From a checkpoint of a small masked spectrogram model.
Data: trained on melodies that start on their tonic, played by one synthesised instrument, 26041 training examples, 148.9 epochs.
Rows from block 3 of the decoder of a small masked spectrogram model, named by matrix and row number. Rows with one number belong to one neuron. Each number is 200 + 20 x the weight over its row's rms, rounded and kept within 0 to 999. All counts start at 0. After the name is the row's rms in percent of the matrix's.
After each neuron's rows are labels from the 100 clips, of 14848, where the neuron reaches its highest value: "responds to" is what is common among them; "peak in band" is the frequency band that holds the peak. Only what is clearly more common there than usual is listed. The data: melodies that start on their tonic, played by one synthesised instrument. In brackets: how many of the 100.
# fc1: MLP up (decoder.3.mlp.fc1.weight, 768x192), inputs 0-63
# fc2: MLP down (decoder.3.mlp.fc2.weight, 192x768, transposed), outputs 0-63

fc1.416,099,200,223,200,200,137,200,230,200,241,200,200,200,200,200,200,200,200,236,200,184,200,223,200,162,226,256,241,200,200,200,170,182,200,200,200,200,200,166,200,200,180,200,200,200,223,179,154,200,176,200,200,200,228,237,200,200,149,200,200,175,224,200,181,200
fc2.416,085,233,200,200,142,234,200,154,167,166,168,200,200,200,166,200,165,200,200,232,246,200,160,200,200,147,146,168,200,200,200,200,200,200,200,200,200,200,200,237,200,200,200,221,200,200,227,229,235,200,200,200,200,200,200,200,200,200,200,228,200,153,200,200,200
responds to: staccato (51); saxophone-like (28)
peak in band: 2000 to 4000 Hz (89)

fc1.245,131,215,200,179,200,200,200,200,200,218,200,162,222,200,200,177,174,177,200,200,200,200,200,230,200,200,200,184,200,200,200,200,200,180,232,200,200,200,200,200,200,226,161,259,217,179,200,200,172,200,200,200,200,172,200,200,239,200,200,200,200,150,225,160,219
fc2.245,119,200,200,226,211,216,243,175,249,200,200,200,200,232,223,200,225,200,200,200,200,168,174,179,171,167,200,200,170,200,231,200,200,221,131,200,216,200,226,200,200,175,200,182,200,215,159,228,200,200,200,237,218,200,200,200,165,178,200,233,200,230,200,213,200
responds to: the note F# (66); white noise (34); pink noise (31)
peak in band: 250 to 500 Hz (37); 500 to 1000 Hz (30)

fc1.333,091,200,200,200,243,200,161,200,200,200,200,200,200,200,200,232,200,157,169,224,200,200,180,200,200,200,200,134,200,200,200,200,242,200,200,160,200,175,200,231,156,200,200,200,200,200,200,231,200,200,200,200,230,200,200,229,200,200,200,200,200,200,200,200,200
fc2.333,088,200,200,200,200,200,200,200,200,165,200,152,200,200,171,200,176,235,200,170,200,173,200,200,200,200,200,250,235,200,200,200,167,200,200,249,159,200,200,200,237,200,200,200,200,200,200,160,200,200,200,200,159,200,200,200,200,200,200,200,200,172,200,169,200
responds to: flute-like (39); tonic: F (28)
peak in band: 500 to 1000 Hz (71)

fc1.402,113,165,200,167,200,200,200,200,200,200,239,200,200,200,180,200,166,200,200,222,200,200,200,235,200,178,181,179,200,175,200,200,200,200,224,200,200,231,200,200,200,237,229,200,200,200,164,200,200,174,252,225,169,200,200,200,245,200,200,200,200,200,200,200,216
fc2.402,097,259,230,200,200,250,200,200,200,200,200,221,200,200,200,235,200,200,200,200,249,229,241,156,200,200,200,200,200,226,200,200,200,200,200,178,200,169,200,200,200,200,200,200,200,182,200,200,185,228,162,200,247,200,200,151,200,200,200,200,200,200,200,200,200
responds to: the note F# (73)
peak in band: 250 to 500 Hz (63)

fc1.355,080,200,236,200,200,200,200,200,200,200,200,200,200,200,200,200,229,200,200,200,200,249,200,200,168,200,200,154,200,164,200,200,200,200,236,229,200,200,244,200,200,200,200,200,200,200,200,200,200,200,200,200,157,200,200,200,200,200,200,200,200,200,200,200,167
fc2.355,084,156,200,200,200,200,145,200,170,200,200,200,200,200,200,183,200,200,241,259,200,200,200,200,200,200,200,200,200,172,200,200,163,200,200,200,200,200,200,151,200,200,173,200,200,229,200,200,200,200,123,200,200,200,200,200,148,200,240,180,200,257,241,200,244
responds to: staccato (59)
peak in band: 0 to 250 Hz (30)

fc1.234,095,200,200,200,254,200,224,200,200,200,200,200,200,238,200,200,200,200,200,200,200,200,200,200,167,168,232,200,200,200,200,171,232,200,200,200,200,200,200,200,225,200,200,200,242,200,200,200,200,182,169,200,200,230,200,234,141,176,200,200,200,153,200,248,200
fc2.234,093,200,200,200,200,200,167,200,200,200,200,200,200,162,200,200,200,200,200,229,224,232,200,200,200,158,200,158,200,200,200,232,164,229,200,200,238,200,200,200,167,200,247,200,200,200,200,200,162,200,200,200,200,200,200,200,200,200,200,200,125,200,200,178,200
responds to: mains hum (86)
peak in band: 250 to 500 Hz (84)

fc1.704,101,200,200,200,200,138,178,200,200,175,152,200,200,225,200,200,224,200,147,243,200,200,200,200,200,167,200,200,200,200,166,200,200,200,200,226,200,139,200,200,235,216,200,200,200,200,200,200,200,200,200,200,167,200,200,200,167,200,200,200,200,200,200,170,200
fc2.704,096,200,200,200,181,200,200,200,200,200,200,200,200,181,200,156,200,223,236,168,200,200,200,200,244,200,200,230,200,200,200,166,216,236,231,200,200,247,200,244,169,200,200,200,241,200,231,230,200,200,200,169,200,200,200,200,200,200,217,200,200,200,200,200,200
responds to: mains hum (75)
peak in band: 250 to 500 Hz (72)

fc1.12,111,200,200,147,200,200,200,200,200,224,200,200,200,200,220,200,151,150,200,165,200,200,200,220,200,200,243,200,180,200,200,179,200,200,200,200,200,248,200,200,200,168,200,200,200,200,200,228,180,250,227,200,200,200,228,200,200,200,200,200,200,253,200,200,200
fc2.12,074,200,200,200,200,200,165,200,200,200,200,200,200,200,200,200,200,200,200,200,200,200,200,200,200,227,200,200,200,200,200,200,200,163,200,200,163,200,200,200,200,200,244,200,200,200,200,200,200,200,140,200,200,200,143,234,200,200,200,200,200,200,200,200,200
responds to: flute-like (55)
peak in band: 4000 to 8000 Hz (51)

fc1.372,125,200,237,200,178,227,230,200,268,221,200,200,200,200,200,164,200,175,158,200,169,176,217,200,167,200,216,240,200,236,179,174,180,200,200,221,200,200,200,217,200,200,200,200,177,200,200,200,200,200,200,200,180,174,200,200,235,218,170,219,200,200,200,200,200
fc2.372,093,138,200,148,227,200,200,200,138,175,200,200,200,228,200,200,200,200,241,220,200,200,200,228,230,200,200,200,200,200,200,200,200,200,200,168,200,200,200,200,200,175,200,200,245,200,200,200,151,200,200,200,200,200,200,200,200,200,249,200,167,200,200,200,200
responds to: the note D# (77); the note F (65); clarinet-like (38)
peak in band: 2000 to 4000 Hz (72)

fc1.749,089,200,200,224,200,200,200,200,233,200,200,200,200,222,200,200,200,200,200,200,200,200,200,200,200,200,200,200,233,200,200,200,200,200,200,157,200,200,231,200,200,200,200,200,200,200,200,163,200,200,200,200,200,200,163,200,200,253,200,200,200,167,170,200,200
fc2.749,099,242,200,200,200,232,200,169,200,200,200,200,219,200,200,226,200,176,200,200,200,229,200,200,220,200,171,177,172,200,200,200,200,223,200,231,200,170,200,200,200,171,200,200,200,200,200,200,200,200,200,200,200,171,200,151,229,170,200,200,200,200,231,200,229
responds to: mains hum (71); thin (high-pass) (50)
peak in band: 0 to 250 Hz (73)

fc1.457,082,200,200,200,153,200,200,200,139,200,200,158,200,200,228,200,200,200,200,200,200,158,200,200,271,200,200,172,234,172,200,200,200,200,200,200,200,200,243,241,200,200,200,148,164,200,157,155,200,200,200,200,200,200,200,162,200,200,200,200,200,200,168,243,200
fc2.457,090,172,200,200,200,200,162,200,255,200,200,154,200,200,200,200,200,200,229,200,268,263,200,200,200,200,232,200,200,252,200,200,152,235,200,200,175,200,200,176,200,200,227,200,200,200,200,236,200,161,200,200,200,242,200,200,200,200,200,239,200,200,200,200,200
responds to: mains hum (86)
peak in band: 0 to 250 Hz (85)

fc1.404,088,200,200,200,175,200,200,200,200,200,200,222,200,200,237,200,133,200,200,200,200,200,168,200,200,228,162,200,200,200,200,200,165,200,200,200,200,232,200,243,164,200,200,200,170,200,151,237,237,200,200,200,127,200,200,200,136,228,241,230,164,200,200,200,200
fc2.404,092,200,200,200,200,162,200,200,200,200,200,200,200,157,200,235,260,200,200,183,200,200,227,200,200,165,200,200,200,151,200,168,255,200,200,200,200,200,172,147,200,181,200,200,200,200,200,200,200,200,200,200,200,200,200,200,200,182,200,176,241,161,200,155,200
responds to: the note D# (70)
peak in band: 500 to 1000 Hz (80)

fc1.474,152,218,160,235,200,168,200,240,200,217,181,200,200,167,232,200,233,200,200,200,226,200,200,184,200,225,200,200,264,200,218,167,200,200,200,200,200,185,200,157,200,200,180,164,200,200,200,200,271,200,200,200,177,167,200,200,145,219,200,171,217,200,176,180,262
fc2.474,141,177,200,200,200,200,200,200,200,200,200,200,226,241,232,200,200,154,223,200,171,200,212,179,200,164,166,200,200,185,181,186,200,225,177,172,236,224,228,200,160,178,200,183,178,200,182,182,232,200,244,200,239,200,200,176,171,200,200,200,200,200,200,151,200
responds to: tonic: D# (39); tonic: E (39); bell-like (26)
peak in band: 500 to 1000 Hz (100)

fc1.155,086,200,247,242,226,200,200,200,200,238,200,246,223,200,229,175,200,170,200,225,240,231,200,200,200,200,200,200,200,200,200,243,239,150,200,200,200,200,200,200,242,232,164,200,200,200,200,200,200,200,200,139,200,200,200,252,200,200,200,200,146,151,224,200,232
fc2.155,106,200,175,200,200,200,153,200,200,200,200,200,200,173,200,200,200,224,200,200,164,200,169,259,246,175,242,200,200,200,200,180,200,200,180,200,200,168,200,240,200,200,239,200,200,173,200,200,227,200,200,170,200,182,200,167,200,200,240,200,200,200,200,200,140
responds to: clipping (34)
peak in band: 250 to 500 Hz (59); 500 to 1000 Hz (33)

fc1.366,078,200,200,200,200,200,200,200,168,200,200,200,200,227,200,249,200,200,200,245,200,200,200,231,200,200,200,200,200,200,228,167,200,166,200,200,200,200,200,200,200,200,129,200,200,200,229,200,200,200,200,200,200,246,200,200,159,255,200,173,200,200,200,200,200
fc2.366,083,200,176,200,200,200,168,200,200,200,200,168,200,166,200,148,200,200,200,161,200,200,236,200,200,200,200,238,200,200,200,200,200,200,226,231,200,200,200,200,200,200,200,200,239,200,174,176,200,200,222,170,172,200,200,200,255,158,200,200,200,200,200,200,165
responds to: clarinet-like (25)
peak in band: 250 to 500 Hz (58)

fc1.262,101,200,200,169,227,236,200,200,200,200,200,200,230,232,162,179,230,200,225,200,172,170,237,200,240,200,200,200,200,200,200,200,236,234,200,241,200,200,200,200,200,200,200,167,257,200,200,200,200,172,200,200,200,166,200,167,166,200,200,200,226,200,236,228,200
fc2.262,089,231,243,200,200,200,179,200,200,200,200,200,200,200,200,245,161,165,200,200,247,200,200,200,200,200,200,175,200,200,200,221,152,200,200,161,171,168,200,200,200,200,200,200,200,200,200,200,163,249,200,153,200,200,200,200,241,200,200,177,200,200,166,200,200
responds to: staccato (73); thin (high-pass) (49)
peak in band: 0 to 250 Hz (47)

fc1.344,114,200,200,226,158,200,171,228,200,179,227,200,200,200,200,200,246,200,200,200,158,200,200,173,200,200,200,264,200,200,162,174,200,200,160,200,244,155,200,200,200,200,174,166,200,200,200,200,173,200,200,200,200,170,172,200,200,200,238,200,166,200,200,200,200
fc2.344,095,160,200,200,219,200,235,143,200,200,200,200,200,238,200,200,153,223,200,200,200,136,160,200,200,231,200,158,200,200,226,200,200,200,200,200,217,229,200,165,200,200,200,239,200,200,200,200,200,200,227,200,200,200,200,200,200,236,200,200,245,200,200,231,200
responds to: tonic: D# (30); horn-like (26)
peak in band: 0 to 250 Hz (57); 250 to 500 Hz (30)

fc1.348,096,200,200,200,200,200,200,228,200,200,167,200,229,200,200,200,200,200,200,200,150,200,200,255,200,200,165,200,200,170,200,224,200,200,243,200,200,200,246,200,241,228,200,200,238,200,240,200,200,200,230,200,200,173,157,200,200,200,200,200,200,200,200,200,200
fc2.348,093,200,200,200,200,200,200,162,176,200,200,200,153,200,200,200,200,250,200,153,226,200,246,168,235,153,238,159,200,249,179,200,200,200,200,200,240,200,170,200,200,200,228,200,200,200,200,200,169,200,200,200,200,200,200,200,200,200,200,200,200,219,200,200,200
responds to: muffled (low-pass) (41)
peak in band: 4000 to 8000 Hz (62)

fc1.103,084,200,200,227,200,200,200,242,172,200,200,200,200,200,200,200,200,176,200,169,200,200,200,238,162,200,200,200,200,268,200,200,200,200,200,200,200,200,200,200,200,200,200,200,200,260,200,200,200,243,200,200,200,200,200,200,155,200,200,200,200,200,200,200,200
fc2.103,091,200,200,200,235,200,200,158,200,200,200,200,200,200,200,200,200,200,200,200,200,200,200,200,200,200,200,200,222,179,200,200,200,200,200,200,200,200,200,200,200,241,200,200,200,200,200,175,229,200,200,168,150,161,185,227,243,168,200,200,200,176,200,200,200
responds to: the note D# (91); tonic: D# (55); trumpet-like (30)
peak in band: 500 to 1000 Hz (87)

fc1.309,111,200,200,200,200,140,200,200,159,200,200,200,200,200,224,230,200,200,200,169,163,252,200,200,200,200,200,200,169,233,200,200,220,200,175,200,250,200,200,200,200,200,200,176,217,173,200,200,221,200,200,200,200,228,159,200,200,200,200,200,200,200,200,200,200
fc2.309,096,225,200,200,200,235,172,200,200,200,234,200,177,200,200,200,170,221,200,236,200,200,200,200,200,200,200,200,173,181,169,200,200,183,226,239,200,200,200,167,200,200,200,200,161,200,200,200,200,200,160,200,200,200,200,200,200,200,234,230,175,200,200,244,200
responds to: saxophone-like (26)
peak in band: 250 to 500 Hz (81)

fc1.241,092,200,200,222,200,200,200,200,200,141,200,200,200,161,200,255,200,200,200,200,174,200,200,200,200,200,243,162,200,200,200,200,200,167,240,170,200,200,240,200,200,200,247,200,200,200,200,200,200,162,168,200,200,200,200,200,238,200,249,200,200,200,242,200,200
fc2.241,090,237,200,200,200,200,200,200,200,255,200,200,200,200,160,200,200,173,200,200,238,200,221,200,200,200,158,222,200,167,200,200,226,249,200,200,200,200,149,200,200,200,200,153,200,200,200,200,200,200,200,155,200,200,200,232,161,200,200,200,200,200,200,200,164
responds to: clarinet-like (48)
peak in band: 2000 to 4000 Hz (60)

fc1.503,089,200,200,168,200,200,200,200,235,174,200,200,160,200,200,122,173,200,236,174,200,200,200,242,200,200,200,169,200,200,200,200,229,164,200,236,200,173,200,200,231,200,200,200,227,200,237,200,178,200,200,200,227,200,200,200,200,200,200,200,200,200,200,200,231
fc2.503,080,200,200,200,200,200,229,200,200,143,200,200,246,200,239,200,200,270,178,200,200,200,200,200,200,200,200,200,200,200,225,200,200,200,200,200,229,200,173,200,150,222,200,200,160,200,200,200,200,174,200,200,200,200,200,174,200,200,239,226,200,200,200,200,200
responds to: muffled (low-pass) (55); sine tone (42); horn-like (28)
peak in band: 2000 to 4000 Hz (51)

fc1.625,092,200,241,200,200,233,200,200,200,160,200,252,200,175,200,200,127,200,229,200,200,200,200,230,200,200,200,200,200,200,236,200,200,200,151,168,169,200,200,200,200,171,200,200,200,200,200,200,228,200,227,200,200,200,200,200,200,200,200,200,138,158,200,227,200
fc2.625,077,200,200,200,200,200,200,200,200,200,200,162,200,200,200,200,200,200,200,200,240,243,200,200,168,200,200,200,200,200,200,200,200,200,230,200,200,170,200,200,200,200,200,200,200,200,200,200,200,200,156,200,228,200,156,200,238,252,200,167,241,200,200,245,200
responds to: muffled (low-pass) (70); sine tone (33); flute-like (27)
peak in band: 4000 to 8000 Hz (61)

fc1.162,106,200,244,153,200,200,231,200,200,200,153,200,200,200,200,157,175,200,200,200,230,200,242,200,233,200,200,200,200,200,200,200,200,165,200,228,200,200,200,200,200,251,200,200,200,174,170,200,200,175,227,200,200,200,200,278,234,239,200,200,200,200,200,200,200
fc2.162,101,200,140,240,200,225,200,200,176,200,200,200,200,200,176,175,200,200,200,172,125,200,200,229,170,200,200,200,200,200,200,166,232,235,200,174,239,200,200,227,156,140,200,200,200,227,248,220,200,200,200,177,200,200,200,146,200,169,200,213,200,200,200,200,200
responds to: muffled (low-pass) (37); horn-like (34); tonic: D# (25)
peak in band: 1000 to 2000 Hz (40)

fc1.13,088,160,200,238,200,200,200,200,223,200,200,200,200,200,200,200,228,200,200,238,160,200,252,161,200,200,200,200,200,200,200,200,200,200,200,243,200,228,200,200,200,200,200,200,200,200,200,200,200,200,200,200,200,200,200,222,200,200,200,200,200,200,224,200,174
fc2.13,100,200,200,200,200,200,175,200,149,200,222,150,200,200,175,200,174,200,200,200,200,173,200,200,200,200,200,169,200,200,200,200,155,200,200,163,200,200,200,200,157,200,200,219,178,200,179,231,150,235,200,200,200,200,200,200,177,200,200,166,200,200,152,200,200
responds to: tonic: D# (31)
peak in band: 500 to 1000 Hz (75)

fc1.513,099,200,200,200,200,200,174,200,200,200,200,182,200,200,200,200,200,200,200,158,200,200,200,200,200,200,232,200,200,168,144,166,200,200,164,200,200,200,200,200,241,200,158,168,200,200,178,237,200,200,163,166,200,229,200,200,200,200,200,200,200,200,200,158,200
fc2.513,119,200,159,174,214,177,200,200,200,200,200,227,167,200,200,200,200,200,200,231,200,233,200,200,200,200,170,200,200,200,216,245,200,200,200,200,200,200,223,222,128,215,217,239,200,200,200,162,222,200,217,200,200,200,200,226,200,200,200,200,200,170,200,246,249
responds to: staccato (62)
peak in band: 250 to 500 Hz (57); 500 to 1000 Hz (32)

fc1.25,102,224,200,200,253,200,200,200,200,200,200,200,200,223,200,200,200,200,200,223,200,200,240,200,237,200,222,200,151,200,200,200,219,200,200,200,200,200,200,226,200,239,250,172,200,200,200,200,200,170,165,200,200,230,200,200,200,200,234,200,200,166,200,200,200
fc2.25,103,200,200,200,200,186,200,200,200,200,200,200,158,200,200,163,200,200,200,200,200,200,200,200,144,233,200,226,200,200,200,235,200,200,200,200,153,240,200,200,200,200,181,200,170,200,200,200,200,228,200,200,200,200,231,200,169,200,200,224,200,200,200,179,200
responds to: clarinet-like (40); mains hum (33); tonic: A# (26); rumble (25)
peak in band: 0 to 250 Hz (59)

fc1.686,088,200,200,200,200,200,200,240,200,200,200,200,200,200,200,200,200,149,200,200,200,200,167,200,174,241,235,200,242,200,148,200,230,200,200,200,173,200,262,200,200,200,200,200,200,200,147,200,200,200,157,200,200,200,200,229,200,200,200,200,200,147,200,200,200
fc2.686,097,200,200,200,200,200,200,200,200,200,239,200,200,200,200,148,200,261,200,200,200,200,200,231,223,200,200,200,200,200,261,200,200,182,171,200,223,200,200,200,200,176,157,200,200,200,225,200,200,200,200,200,200,200,239,200,200,200,200,176,200,270,200,281,200
responds to: sine tone (83)
peak in band: 0 to 250 Hz (79)

fc1.497,088,200,200,200,144,175,200,200,200,200,200,200,200,200,200,200,200,200,200,200,162,200,200,200,200,174,146,200,200,200,200,200,200,200,200,200,200,200,200,281,253,200,200,200,200,200,176,200,200,200,158,200,200,200,200,200,200,200,200,200,200,227,200,200,200
fc2.497,137,230,200,200,245,200,200,200,200,200,200,168,250,200,222,200,186,200,200,200,223,180,248,175,200,222,242,200,200,236,200,200,200,200,200,200,200,200,200,147,146,200,200,200,200,200,223,200,221,200,245,178,200,200,200,243,236,200,214,234,200,200,185,200,200
responds to: mains hum (44); square lead (35)
peak in band: 250 to 500 Hz (50)

fc1.87,091,200,200,160,200,200,200,200,200,200,159,200,200,200,200,228,224,200,200,200,157,200,225,200,161,227,228,200,249,200,200,166,200,172,200,200,200,260,200,238,226,200,200,200,200,200,200,233,229,155,144,200,231,200,200,200,200,200,200,234,200,174,200,200,200
fc2.87,095,163,200,200,225,200,200,200,200,200,231,242,200,200,200,200,200,200,200,200,200,200,200,232,200,200,200,200,166,200,200,200,171,175,175,200,250,200,200,200,159,200,200,239,200,200,164,159,176,200,200,200,200,200,200,153,200,200,231,200,234,200,230,200,200
responds to: muffled (low-pass) (73); bell-like (50)
peak in band: 4000 to 8000 Hz (88)

fc1.524,104,200,200,227,200,200,200,200,200,200,200,200,200,200,200,200,200,155,200,200,170,200,167,200,200,167,221,200,164,200,219,200,200,200,165,200,176,200,161,200,200,200,200,200,175,200,174,200,240,200,200,200,235,223,200,200,200,200,174,200,225,200,200,200,200
fc2.524,087,161,200,200,245,165,200,200,200,200,253,200,200,200,200,237,164,200,200,200,200,234,200,163,200,200,232,200,200,200,200,200,200,200,200,200,200,200,200,200,163,178,200,200,200,200,249,240,200,200,200,179,143,200,200,180,200,200,200,200,200,200,200,200,155
responds to: saxophone-like (28)
peak in band: 0 to 250 Hz (60); 250 to 500 Hz (38)

fc1.7,083,200,236,200,148,162,200,200,200,200,151,200,200,200,200,200,200,200,200,200,200,160,200,200,200,200,166,177,200,200,200,200,200,200,200,200,177,200,170,239,200,200,200,200,200,200,200,239,200,228,174,200,200,235,200,231,200,200,200,229,200,176,200,141,200
fc2.7,072,200,167,200,231,200,200,200,200,200,200,173,200,200,200,200,173,200,200,200,200,200,174,200,200,200,200,200,258,175,200,170,156,182,200,200,200,200,239,200,164,200,200,200,200,174,200,166,231,200,200,200,200,200,200,200,200,200,200,200,164,152,200,200,200
responds to: mains hum (94); thin (high-pass) (32)
peak in band: 0 to 250 Hz (95)

fc1.199,080,200,173,200,200,200,200,168,200,200,147,200,200,170,200,200,200,200,200,200,238,200,200,200,200,200,200,200,200,200,200,200,200,200,200,200,200,266,200,222,230,200,200,161,200,200,200,200,200,200,200,200,200,200,200,200,200,200,169,200,200,200,200,200,200
fc2.199,100,223,200,200,200,177,224,200,200,200,245,234,200,200,150,200,200,200,221,200,200,200,200,200,200,200,200,200,200,200,200,200,200,200,200,169,200,200,200,200,200,200,200,200,174,200,225,175,200,200,200,242,200,200,200,230,229,200,200,200,200,168,172,200,200
responds to: mains hum (100)
peak in band: 0 to 250 Hz (62); 250 to 500 Hz (38)

fc1.630,064,200,200,200,200,200,200,200,200,200,200,242,200,200,200,200,200,200,200,156,141,235,200,154,200,200,200,200,200,155,200,200,200,200,200,200,200,200,200,236,200,200,200,200,200,200,200,240,200,200,200,200,200,200,200,163,200,155,200,200,200,200,200,200,200
fc2.630,061,200,200,200,200,200,200,200,139,200,200,200,200,200,200,170,200,151,200,249,200,200,200,200,200,200,200,200,200,200,200,242,128,200,200,200,200,200,200,200,175,200,200,200,200,200,200,200,200,200,200,236,200,200,200,200,200,200,200,170,200,200,200,200,245
responds to: staccato (51)
peak in band: 0 to 250 Hz (57)

fc1.302,104,200,249,169,233,240,200,200,160,226,229,200,200,170,200,200,224,200,200,200,225,200,235,200,200,174,224,241,200,235,163,200,168,236,200,200,200,200,175,200,165,200,229,200,224,233,200,163,200,246,200,200,200,200,200,162,200,200,177,200,200,200,200,200,200
fc2.302,110,200,200,251,200,162,246,200,266,200,200,200,200,243,200,200,200,200,200,200,200,157,200,181,228,200,148,157,153,178,200,200,200,200,180,170,233,200,253,200,219,200,167,200,200,200,200,241,200,200,200,200,218,200,200,200,223,179,229,200,200,179,240,200,166
responds to: clarinet-like (35)
peak in band: 500 to 1000 Hz (35)

fc1.131,108,268,229,200,239,242,200,228,200,175,200,179,200,200,200,200,236,200,200,200,200,240,200,200,200,200,200,200,200,200,181,200,161,200,164,200,200,200,200,200,200,171,200,200,200,200,131,200,200,168,237,200,200,200,200,171,246,224,200,228,162,200,223,222,200
fc2.131,118,200,253,200,200,200,200,200,200,200,267,200,200,200,200,235,166,200,200,244,200,180,227,200,200,200,200,200,228,232,212,200,200,200,222,182,168,200,172,200,200,200,200,200,200,200,200,200,240,234,200,200,200,172,200,220,200,171,200,200,200,200,217,232,200
responds to: saxophone-like (48); thin (high-pass) (31)
peak in band: 250 to 500 Hz (62)

fc1.687,095,200,200,169,200,229,182,200,200,138,167,226,156,200,165,238,200,150,200,200,200,200,200,200,242,200,200,200,249,241,200,200,232,200,224,200,200,161,200,200,200,200,200,200,200,200,200,200,200,232,200,167,200,200,200,176,200,158,200,200,200,200,200,200,200
fc2.687,092,224,229,200,200,200,200,200,200,200,200,167,243,200,243,174,200,252,165,200,200,200,200,200,200,200,200,167,145,169,200,200,163,200,200,200,200,230,262,200,200,200,200,200,200,232,200,200,200,181,200,237,200,177,165,236,200,200,200,200,200,200,200,200,200
responds to: clipping (31); clarinet-like (25)
peak in band: 4000 to 8000 Hz (56)

fc1.569,134,168,200,220,200,234,200,218,200,223,200,200,135,180,200,170,222,200,200,200,200,200,200,200,200,200,231,239,238,200,231,226,200,170,200,200,200,200,160,200,220,200,200,174,200,200,169,200,178,200,200,200,200,200,200,178,200,220,200,154,200,180,178,200,200
fc2.569,090,261,200,229,249,200,200,200,200,200,200,151,222,200,200,200,170,200,220,200,200,200,214,200,200,200,200,200,200,200,200,200,200,200,200,200,200,200,228,226,200,200,200,200,200,200,244,200,200,243,200,200,200,200,163,200,200,200,200,200,200,200,200,200,200
responds to: the note D# (71); tonic: D# (47); mains hum (25)
peak in band: 250 to 500 Hz (72)

fc1.109,102,200,200,200,200,174,200,229,223,200,200,200,200,200,200,221,200,200,200,200,200,171,200,200,200,200,200,200,200,200,200,200,222,172,200,200,200,200,200,200,200,200,200,200,182,182,200,200,200,200,200,200,242,200,200,200,228,200,235,200,174,228,200,224,169
fc2.109,101,200,200,200,200,200,200,200,200,200,200,248,200,200,200,200,200,200,200,181,200,200,200,166,200,179,200,200,200,200,225,200,200,200,200,251,243,200,200,200,253,230,200,200,225,200,200,200,200,234,243,247,200,200,200,200,174,200,200,200,200,169,200,161,235
responds to: saxophone-like (37)
peak in band: 250 to 500 Hz (71)

fc1.297,095,200,200,245,155,233,200,200,222,200,200,200,200,200,200,164,200,226,200,200,200,230,251,170,200,237,200,176,200,200,161,200,200,200,200,176,200,200,200,200,200,200,156,200,200,200,200,200,200,200,200,175,200,177,200,200,200,200,200,200,200,200,200,238,200
fc2.297,093,200,200,200,200,167,200,200,200,200,237,200,165,200,200,200,200,153,162,200,200,200,108,232,200,164,200,200,200,200,235,200,200,200,200,200,200,200,159,200,222,148,200,200,173,200,228,159,200,200,200,245,200,200,200,200,200,200,237,200,200,200,200,200,200
responds to: sine tone (52); square lead (48)
peak in band: 250 to 500 Hz (47); 500 to 1000 Hz (37)

fc1.56,119,156,200,166,168,226,246,164,162,218,200,200,200,200,158,200,164,200,200,200,200,231,186,200,200,200,200,200,174,171,200,214,200,200,200,200,227,200,228,167,170,200,200,200,200,200,200,218,169,200,200,200,200,200,169,217,200,200,176,200,200,200,236,200,200
fc2.56,097,200,200,200,200,177,200,200,200,200,229,200,200,164,200,228,200,200,200,200,200,146,200,200,200,223,200,172,200,264,200,149,226,226,200,200,200,200,200,200,200,222,200,200,232,200,200,200,200,200,160,200,200,200,200,200,251,200,200,200,200,200,200,153,172
responds to: clarinet-like (42); square lead (36); white noise (26)
peak in band: 1000 to 2000 Hz (74)